Weights of a small self-supervised image encoder: arch resnet_bottleneck.
Rows from block 3, named by matrix and row number. Each number is 128 + 24 x the weight over its row's rms, rounded and kept within 0 to 255. All counts start at 0. Numbers have three digits each. After the name is the row's rms in percent of the matrix's.
# convs1: 3x3 conv (model.blocks.3.convs.1.weight, 48x48x3x3), inputs 0-15, a 3x3 kernel for each
convs1.0 100:085087127114107103173156115144125167185154159131178121149137131141129101121165129110084153131114162138145143125102123113112115123145123133104111141131108127150113109156162104138151137121095118177150118166150117099125094131114105114104135097099124159167126155182166109089153126127121136127103130145182116128182153116136189148115109135140129126158154137086137148109139140140140121097103108109137127143128117140152130125137123154160135
convs1.1 105:121129112161080187124115170137114117136162116133144166107141145133097151191112144088108128076165138096155106142124153173079164182113170114112135138099159143097152105144113089182098101161108147113112117136083146157108070116112086139107100111111120124134100212095127224092170118132172113127106130127120106125123097138156092168118092124092129174139131142117109122112130116129135093117139125086113113121122114120118130165087164170128150
convs1.2 097:104092162126161156150153133152147151155131131111118099146161149144141097139109105142168133162131154126105125133107115137124125120141123119181143101091138105096125148183134138119074128087123122117097127129096129167121097103110125128164091141155104085099131111112115138124130141126130112118108121107140108115121121151117124135155127142128161133102108076109131132141125103141147194154194133096138099094113103088087096142175115147172160
convs1.3 100:161123177133133126121179129111141092122158097162144136129099122133120146145128120098152138116134125108130139109095124150107112114170108124084102091089121129134116130138100129161128146137125122150121134183146160071129173170129131143110133108138076126088109154101173145155144105083132097108142124127163109136163106135102150081111127135094110109095147104149185178126157138132095107113148135141138106162101130146098152128125131142163121
convs1.4 101:149128081159120069151132080117154120123132113118106099101137128149143094135182116169113154153112136162088135122140105112163107131168055114154127097145131112133107130091149160100173120122161093128166108116176096108164120132168128088199098095200137092162119114208146100178122139133131122150099140141113136111127153117161145108153145115167130121174143088142114144132106158124137186129134118143120098146131116131148109166157124145175129
convs1.5 100:119126138142124109138136081127127171132118116136133090135126153136095136170139132134169162072085176114084132129125116095106105109084095150133119121129108115122116091143158112133168093100166129112107174141108152182129123147142128138144126108159093124105138144138135126142143133134127122142147144169122120118120118140152115118101138199112089156104128142124132099188130133134132126135141207123112149128126116121094093155115090168145108
convs1.6 095:164131150200150162118156093145125136145173137169196124130124102138143096141135085111131111140134104122110096105111121144123113134161130099115113120128132118123129133078115130108110113110109119137185084112185103131175125139115114120107116083164124142160065093154115086107109127136095138169131131172141129107133159085152156127126146129162130114160138128170131143157113135125088091113110109127126058177129130160132139152133150113121120
convs1.7 100:124165197140132171120096077099113118126128095110111053105136127118113132172131130141144103162150097130105092111112155113133124119118069127131127124139138146137118166159100170133111105099144141113114152131126099108155161107099119124135087141201160103090144095093074095154124148103113125128128161129089103107117112144138122108098123132125128132134106076202127078144120116089103154118124095149134119125124172121135180129126145132159117
convs1.8 099:062142155072113190097097140144139088123133075111121108091126120092114169107123118144150140143133156104160135131076072114092128096094082147113159119106123144119141125161153170171151133137146146140112170146095143132101114132101129112090158137105152149128180195126139158120149156142142112127132134149151136109111112118120101104126131159119122155090104147166125134150187147141143129119130103120134112117103106073092118116108138113119126
convs1.9 099:133106104131130146083168165134158102098128122102105110154153118125129113104108100121105133144116133173194124138143142094140128100115120126175124131129144084088107090134173095118126141141114112145139108091107171108095098093139141131131146135120092139144102113121163128119122163162148126127112110140147115115120128097118114118141120125164155137082107113124085131161112130171199140129106074147115087128128093168134144138126167091127169
convs1.10 105:171132122115107145123139165121111108135129134143122109098139129135134098133149124105088094116113130106106143155087106160110105173119153121132097127151078155119099086121139113130169110138142103124159119172158109161148122155129123146145107146121094112135094129161108128146120132141140141150150152101100118122149127095161100075110100139136108123111121134120154140122151137127136107073154171082146168090141131129115121091100123134113124
convs1.11 102:121130137118143157147129146127100123124098130140139114079120186131128117138099128144123125131097120157116143130077104118107133122143109083092093077087105082101077103110115143123117113094131111107107152127103110145121139130128144112112111096119167121104168105106116122123117087097073108123098119137079092082091136100113079065134103134110123145138154156149150162144113160121127127146128154119148114139127117099121127123129106124098113
convs1.12 101:130112110134140117119132141136140104142186141095130160074126120152148151129130149118128112118122139145100100113156128119109106075097076108119080120136152116151148108129197104138160113096120126106113158152127133133124120107157085054091148147096161108111121148119121158123130105102142144150143102158122119124160169178104120152143144124120115104116152162124128190112125115142100074134141159098131150108105119117096077170122115153155150
convs1.13 096:120139156162143114119149091151132126144149087119158116135077093140125057144182145111110109097121097106135110096127138123126169117088112130138084120110148120107129128157149112132131135134109159115143140095138139122168111125125095104163107108159138170145117117122106122109111107094142124121163130093139091062141174116136179188101136170104136123092102128139145113143102167150139141119082104120138114114159169122115124174131094152144110
convs1.14 102:150101158177134133153143146139104133114123176142119160133133100127132146104148158140149120142145100150091085088119110140136129170151157146096098150135118144134125134197140127137103125082097134123158091127156084140159156110132144099131137125116147132131130114128138132143115177147098143138098129094109129129096142152082081116146136093141126125137117142159140142118086111130101122120135136118110131131120071149132133118118115103132133
convs1.15 106:143180113114156099145139129162130110164156169134183151121128108075182168105130128133099126144137111163142073123162134107162157137155155112134086108151160125150127151107136152122119147121115114112147134103119086124118133095120134089122162108119162100132160123122130123119089110144122105118123137145107147118086133136128134147144135101147145102158163165131110113123141116137101103148103163158129163126124125110155112067131133117100147
convs1.16 106:122123146147117161111153133094148129148100132116111131107143123174119155123129108150122126113110123124090134102163135184083187104162102113131091155085163117112091167123145082127132151098142156125148118164108165113167135140133115145128109120128146134125107161091153097143157102131099130130111126136080184103181083201110200116122153135159110148108132131174111131125157112163098160148103156078155098173083183157133163178137165140159086
convs1.17 107:138138148109184110138124135161112110124131129138148133139110140107156137139134127126148125098079146123134110146104122064169101147102158126106158109145117143098108136156106142101127104162096118154115150095140101159130131119137145108161132111107093126101157111154103163071109137120144135103106125118157075153091192093165073151127119126092140131143135138129177113162065128116165113117141103161088194094195083131130119116141107146119114
convs1.18 096:149176148134136133124084141155147165161186147128132150140135154088122104086078102157132113104131115098160139117125159112122117103110105108099117112116135127102093155097123120083109107116164119127110135136144146142147113077118111100158128188194087128113138133126110143148146126124145143161125184141136137119119148132119108085119119150098135146138121092131073105089105118106167196097092124114122153137129115149138108138125114122096156
convs1.19 102:106138157102150177076133147122128122120102155096089171133117135125094162127101164115124116124158136150144145089109145112125122139129139103100130111091142098116172118130098166143084183169109131132147116091122106098120111134124132124078141160070140126125115123131100130094130120115142123110112093070106119157124084198168124132102100140121157141143140137147148125175144118133153113117114117144128122139127124139148150125149153099113121
convs1.20 095:157112168130096198145095141137112129126105152129117128087159102137141118152145103078122103088124144091145171099119110100118128136121143068091113052126128106098148071108139108145172112168167141124120155123092159132121085119132124126138104135158138101106128078098113105101125136111106121114127150145103102125130121107133109132093120127108150156101157084120108128142125153149126162081091109096140184135178156164170154159120143139125108
convs1.21 103:126161121104130106148105130109118131124135117145164153092165134098155136157208162144129092151109121101112145147130106118115112138139116129150148133122087146130112167098111154113134125135144113072084124158128141191162150101125123116124138054107109117105140136102121148125120108134088128139129162167102168176078131153148122116148115122090075119128124142167152116166148152121111125128095119130111127142125112106135157112113158146165114
convs1.22 098:133123140139121126133140078126138153125107124119129128137108112130120133113103128117129101146138116119129123151122124146136134160140112122157139139111129140122124143134094141130119140164167115138117104139119099130146159143133133134131060104084147147131154137116150164191108138129099125137098129130149107115126116105142144111106117128148122103096100104115138132138162125133117146050064078094104087099101086124135144141122138127138126
convs1.23 103:128104090084093122094088121117106123109105107129104117109167113102135139151122153133149182111129128100119105145103127145099142155121111128153134156137150119116136118147156130107126138112109137133114163149156158170163145131125153144101109128129130108114146151119147134119123114135102102114145137094133145157149097147116138129113104112109099109100085099117128126137127146097101149122132171117115118113099101126113088100140114162142107
convs1.24 098:110141144100162169124146172117134128103153163117125135108074116110118107142144129122108122107139142137136114113135147131135115118129114092096096142101118093102108136134097145143117135124116114117139081121153101110129129141106145130107170127110136125106087092134116099154142141122133138105149125098118094118140136122116117108097103131120095118112127115117091085107129138154155155132101128104136120151118106114110102107141132083182168
convs1.25 097:096119133202168141137130124128108113127146136134168099099116160095119154091112134114139142109116144099131127108109126155140137081105082081103150120115142105112128130140118136138128130125140118141152107117149136152123167136128116109065097074092116159139140130128120124123080120136134119125165157178118132122127140110113124119113090111141112115098114122141173175165154120124085082140146169139122132125091108125125132122121153135129138
convs1.26 101:152142181174140166169151128130074128142093086131077104142112139124137138109142148146145124146152145120130154126130152120139129088135110106116113100105114094106098142137104127138124113145124073078087069090125097110119115133134086110162093091132070102080103135099111118117112143131157153123134160135136088123143133126153107161156169173154124153124100108133152131140166162115163129138126149126123128095133130103098165119124141132154170
convs1.27 103:110135132133143123131136142108137111149146120161128117088129128121103125126098112155148161134147171151144167138140103112109127119090133158126101126130144168132121153181110156122129129144168094090122118131095117143128118117126100079112073095118147145153149143142152181140120111114143147155113170182126092116128102096149103087115149164129135157147115144140165115139112129128126100137125117146105091129107117109091136129121127125135152
convs1.28 102:130169146100171126087117154136102118110086108126097116109120106088128100101105141131085081171096127137125110124129103085157092111123136109146097148150114173175158136148111149117135127129104151098143148099142137113099124133140189105120146117110135092157177104188154177129123137107150116127108129141115148092088173127145165171132125096116144121113099098156132113168077136149130084129124114141100143146127102115145103104152135116124146
convs1.29 096:122128167109132153108145128147146138146139143127150132093066118116143103118106091097122150114121163129117135106160139093129141089128153102124105072134098073124110085137118121140149130131137118131095134131141120105131137135154114107113157112140163138130132102101114115101140113112151156165183202143138107106120115123151139123119106175119132170145149162131097133154133111154132121100102130096109087112094111120092121127114100122100093
convs1.30 097:101124179120105160103069111082104151110128133118127092118117145148091105143092078113122158107162142103134140152105126157127132138156120129118164122140150109100113117095099135130100099153133135147121107107102133125129118132107123134157076148150118145153149104120116088145136140122152129104134144104117101154081107136103135102115084142108139118134116099157158110149136141110156192115125106122120116121136120128144155128116128130094088
convs1.31 099:087109131108131130133138146107128139106124121106107139096134104125156160138176166109147150116101125118111129092124153091134182104127170150101129144126120117091118107160134124155152133152175156138115206143140146151136155153132145132121136102071150127106135119133134145141098107074096093108116113089127101132134115086139107112119104114117122115128134094104159130118128125132149147133101077144111099120163127114114080158148087143139131
convs1.32 094:106109145051130153065156182092119119117104130106122123138128124129149144133137114134131102144119105149151116127108123116118144096129121169135120134148149135127117105129105128137108172130114118091123123107126115096129177171116194137080183112110115111134166131127161102117111129136107119136115125162149116146105114129161125134087115135096113103087101125101109164136195161142116121122142149147145105130136103108129168113112141136171157
convs1.33 109:114143178142090098158116116124113099114135123106128118121118142145126126109200154124159116106129162156119116095088142153113108147141167105093116158120103142145151140160075098121161126103147173131123092123202100087141137153166102114147173126125165135087113135173136107151142167082120132127114121142134077155172113100128153115105145173147110116173186126166165116084136194147091123115120102139145131137153116140118157160117111116149159
convs1.34 092:143141138097157112110133150092124081127128119131103154104113102097102115106121125120114131098155128138095129108092095099096149089171214084106118140117113127157147121105111114181130129131109122131141171134104141096078126168131135129100106087134089108141117143152152152135111123152134157145146123122162156119119112093094121096103112128098091141113137160160125165139155117123102067112102123093114124121106150153120086122132116119107143
convs1.35 096:152111120142128140161172135198177157204163139166170133152123140139118131116107141107117111155111111161123136153149115110105108127112101165168140136125125137112120130137121116123113121118107121121123135116147127141138135142120116120144133128125124146110147137133107100089110106086120142135160179176122136151141137117116120142144163137137144142134128130094087106097110144148135149116138128142110114109071080088089112083096128129156157
convs1.36 104:151115155116102170116150139119106121120123136103070144143119139158096167165076126138151140105135138109164107165142135148105146125116130161116133165112125141108145117159106104134099118127110104177084152187083158155089106173087129163077135135098096154108137157066123112052094105162137125152150146159146098101145082130106136151166142117107137137143129112115135145116127094129134093141157127144135106154138108133099119142090149160126148
convs1.37 098:138118126116158140095138151127103063132156087131147086082117103080130115106111122148127129169118110172115109148103091146115087143117080132102086181113104196140107120107149112110146190146131128154125139186140073137136112131102150139141119121132146107061130167126125164129109122142120133119126114114097111114132127138128096125161114123153100113168127096099138189107133154105120143125138121154105113163109126090118164082138150073127173
convs1.38 105:133127141132160149140175149103086102098123089115097094110153151132128120139137141129141151120136149130111095112132119116121133116137156097123113111147139109144126137136138150164113157109126108140110125120109116091076155144138143109146129155136129109109125124144129118119140121111125114107114087074077058099066101086084099091119120127106122167129126125146139127148122101137133098120131127137118152152147170145140137132139106145139146
convs1.39 097:155130097100098107098135158118114115117105095097117126145162175127127147142143127141112110095145160143148142135137122106117135122125143149134147123127143109102101108067108124141153169173112137113155139122133121110118112151160145152099144159111132146133127126132121111091115117105148098116144115108129125164097105135120083101141136138098120126130120129108129162131145165144145138111153142136175154170164109107130124115118148146143166
convs1.40 111:166107151117129139154151092130122103150117141157128131109143145143151105117082094105142144129135131159100118120133103124120139154151095095107109121108135155163125087141129164148107141063167108126141161121114112110138163145103136105115131138158140155150171122128125062159140106122114144141136117083111098121080086142125158148137140113145119144153159115108175167187134064131082156088138137109134101134097165128130148100146119134091080
convs1.41 101:157130129134113131135150131157150104159123096118099118087109120104121124123140169150127092145122106127133110118157112141150130129142134105151110119113101141098133120076102141116134098145147094122150096129151101137142127131163130153146125133101090093130095126137128149130165121141105110097090050096121119139108133121137108124132149113145122115124106106067102142132149174156158162119110098120107144139173156091105144096090152122162152
convs1.42 099:076172134106145140143107138162113139114133086113114070139138106118156106138133151149146110147130124126134105114143136102139127121125128129122125112146122076100104174115110181128137136164133107074144121125134085160188142129141148125129097146108139110142113108155093151101116118108144117141163150120084145157109151128131103115126167137128119108062067086159110112153100152097200184157108133142113124123130118113156124090123138197134186
convs1.43 089:167092136185075147156122156107147150100152177116124180103122176135108173110127160094173140086143155062143154103087185122075202103139138095134150130077110122070096092141119091139162137115121166138095130150101145127133119130147114139106136139084139158114124156123153114135147135105132160120131150140141133133152087124132150120090119172089100180121115149125152112132122121157163119104136112085151131118128130154077136180091100161151111
convs1.44 094:123127119120143101099150129081127122100119125105136138128080123104113182092179165115125115138146123133130124104108118090155145077166167108097143078129151082142153100126106122113139162123171105120115103084137141077122116120172119139163136100133095110121135131131166135119170129081147105106148136144112104129094142147093137134100116128092140159090101131132127108126128119186129113123113164129083204128097154167112106161158084120140104
convs1.45 091:128136110135114116121118081109136172128145143144174159150125121153115157160149162113144161127122132115093100114113118120128127115152147100117128101102140126137136133131102116123130093111117145127151159144100143139138112131129121122110089089162085146139121128111111114100149150125163129126146138122101107144110097137109122135110125129128100145120124147160136129156162086093060086102136111140119114134114168148142110135131103141109086
convs1.46 104:156141128146109106162135102143147093114138107054086128084111099118123133105109159134121109128127087152109113112106117132103098101089080126141112149132142132150119106088094098090100099089111152141151172150144165127119108112146119106141157110132112100093102130092125132098157150136141132122115111122120149129111126191118154182165146117136129121165145124079101107110091098146126135136114139096099148086094163136105111168147146155143144
convs1.47 098:102097115113072138117126100111101101121120094112094084152137152145091148115077119102087104143150131128137103138127123121129111124092115131151104095133101110110096137137137173128127148131140169160126149145108135150107119142117108141152153189198164152126138168148120137106151132146151143137182161117095116116139103129138131129123105123155113148110103143153132171113117154121123183134129121104134140127137167172150183147113134132116122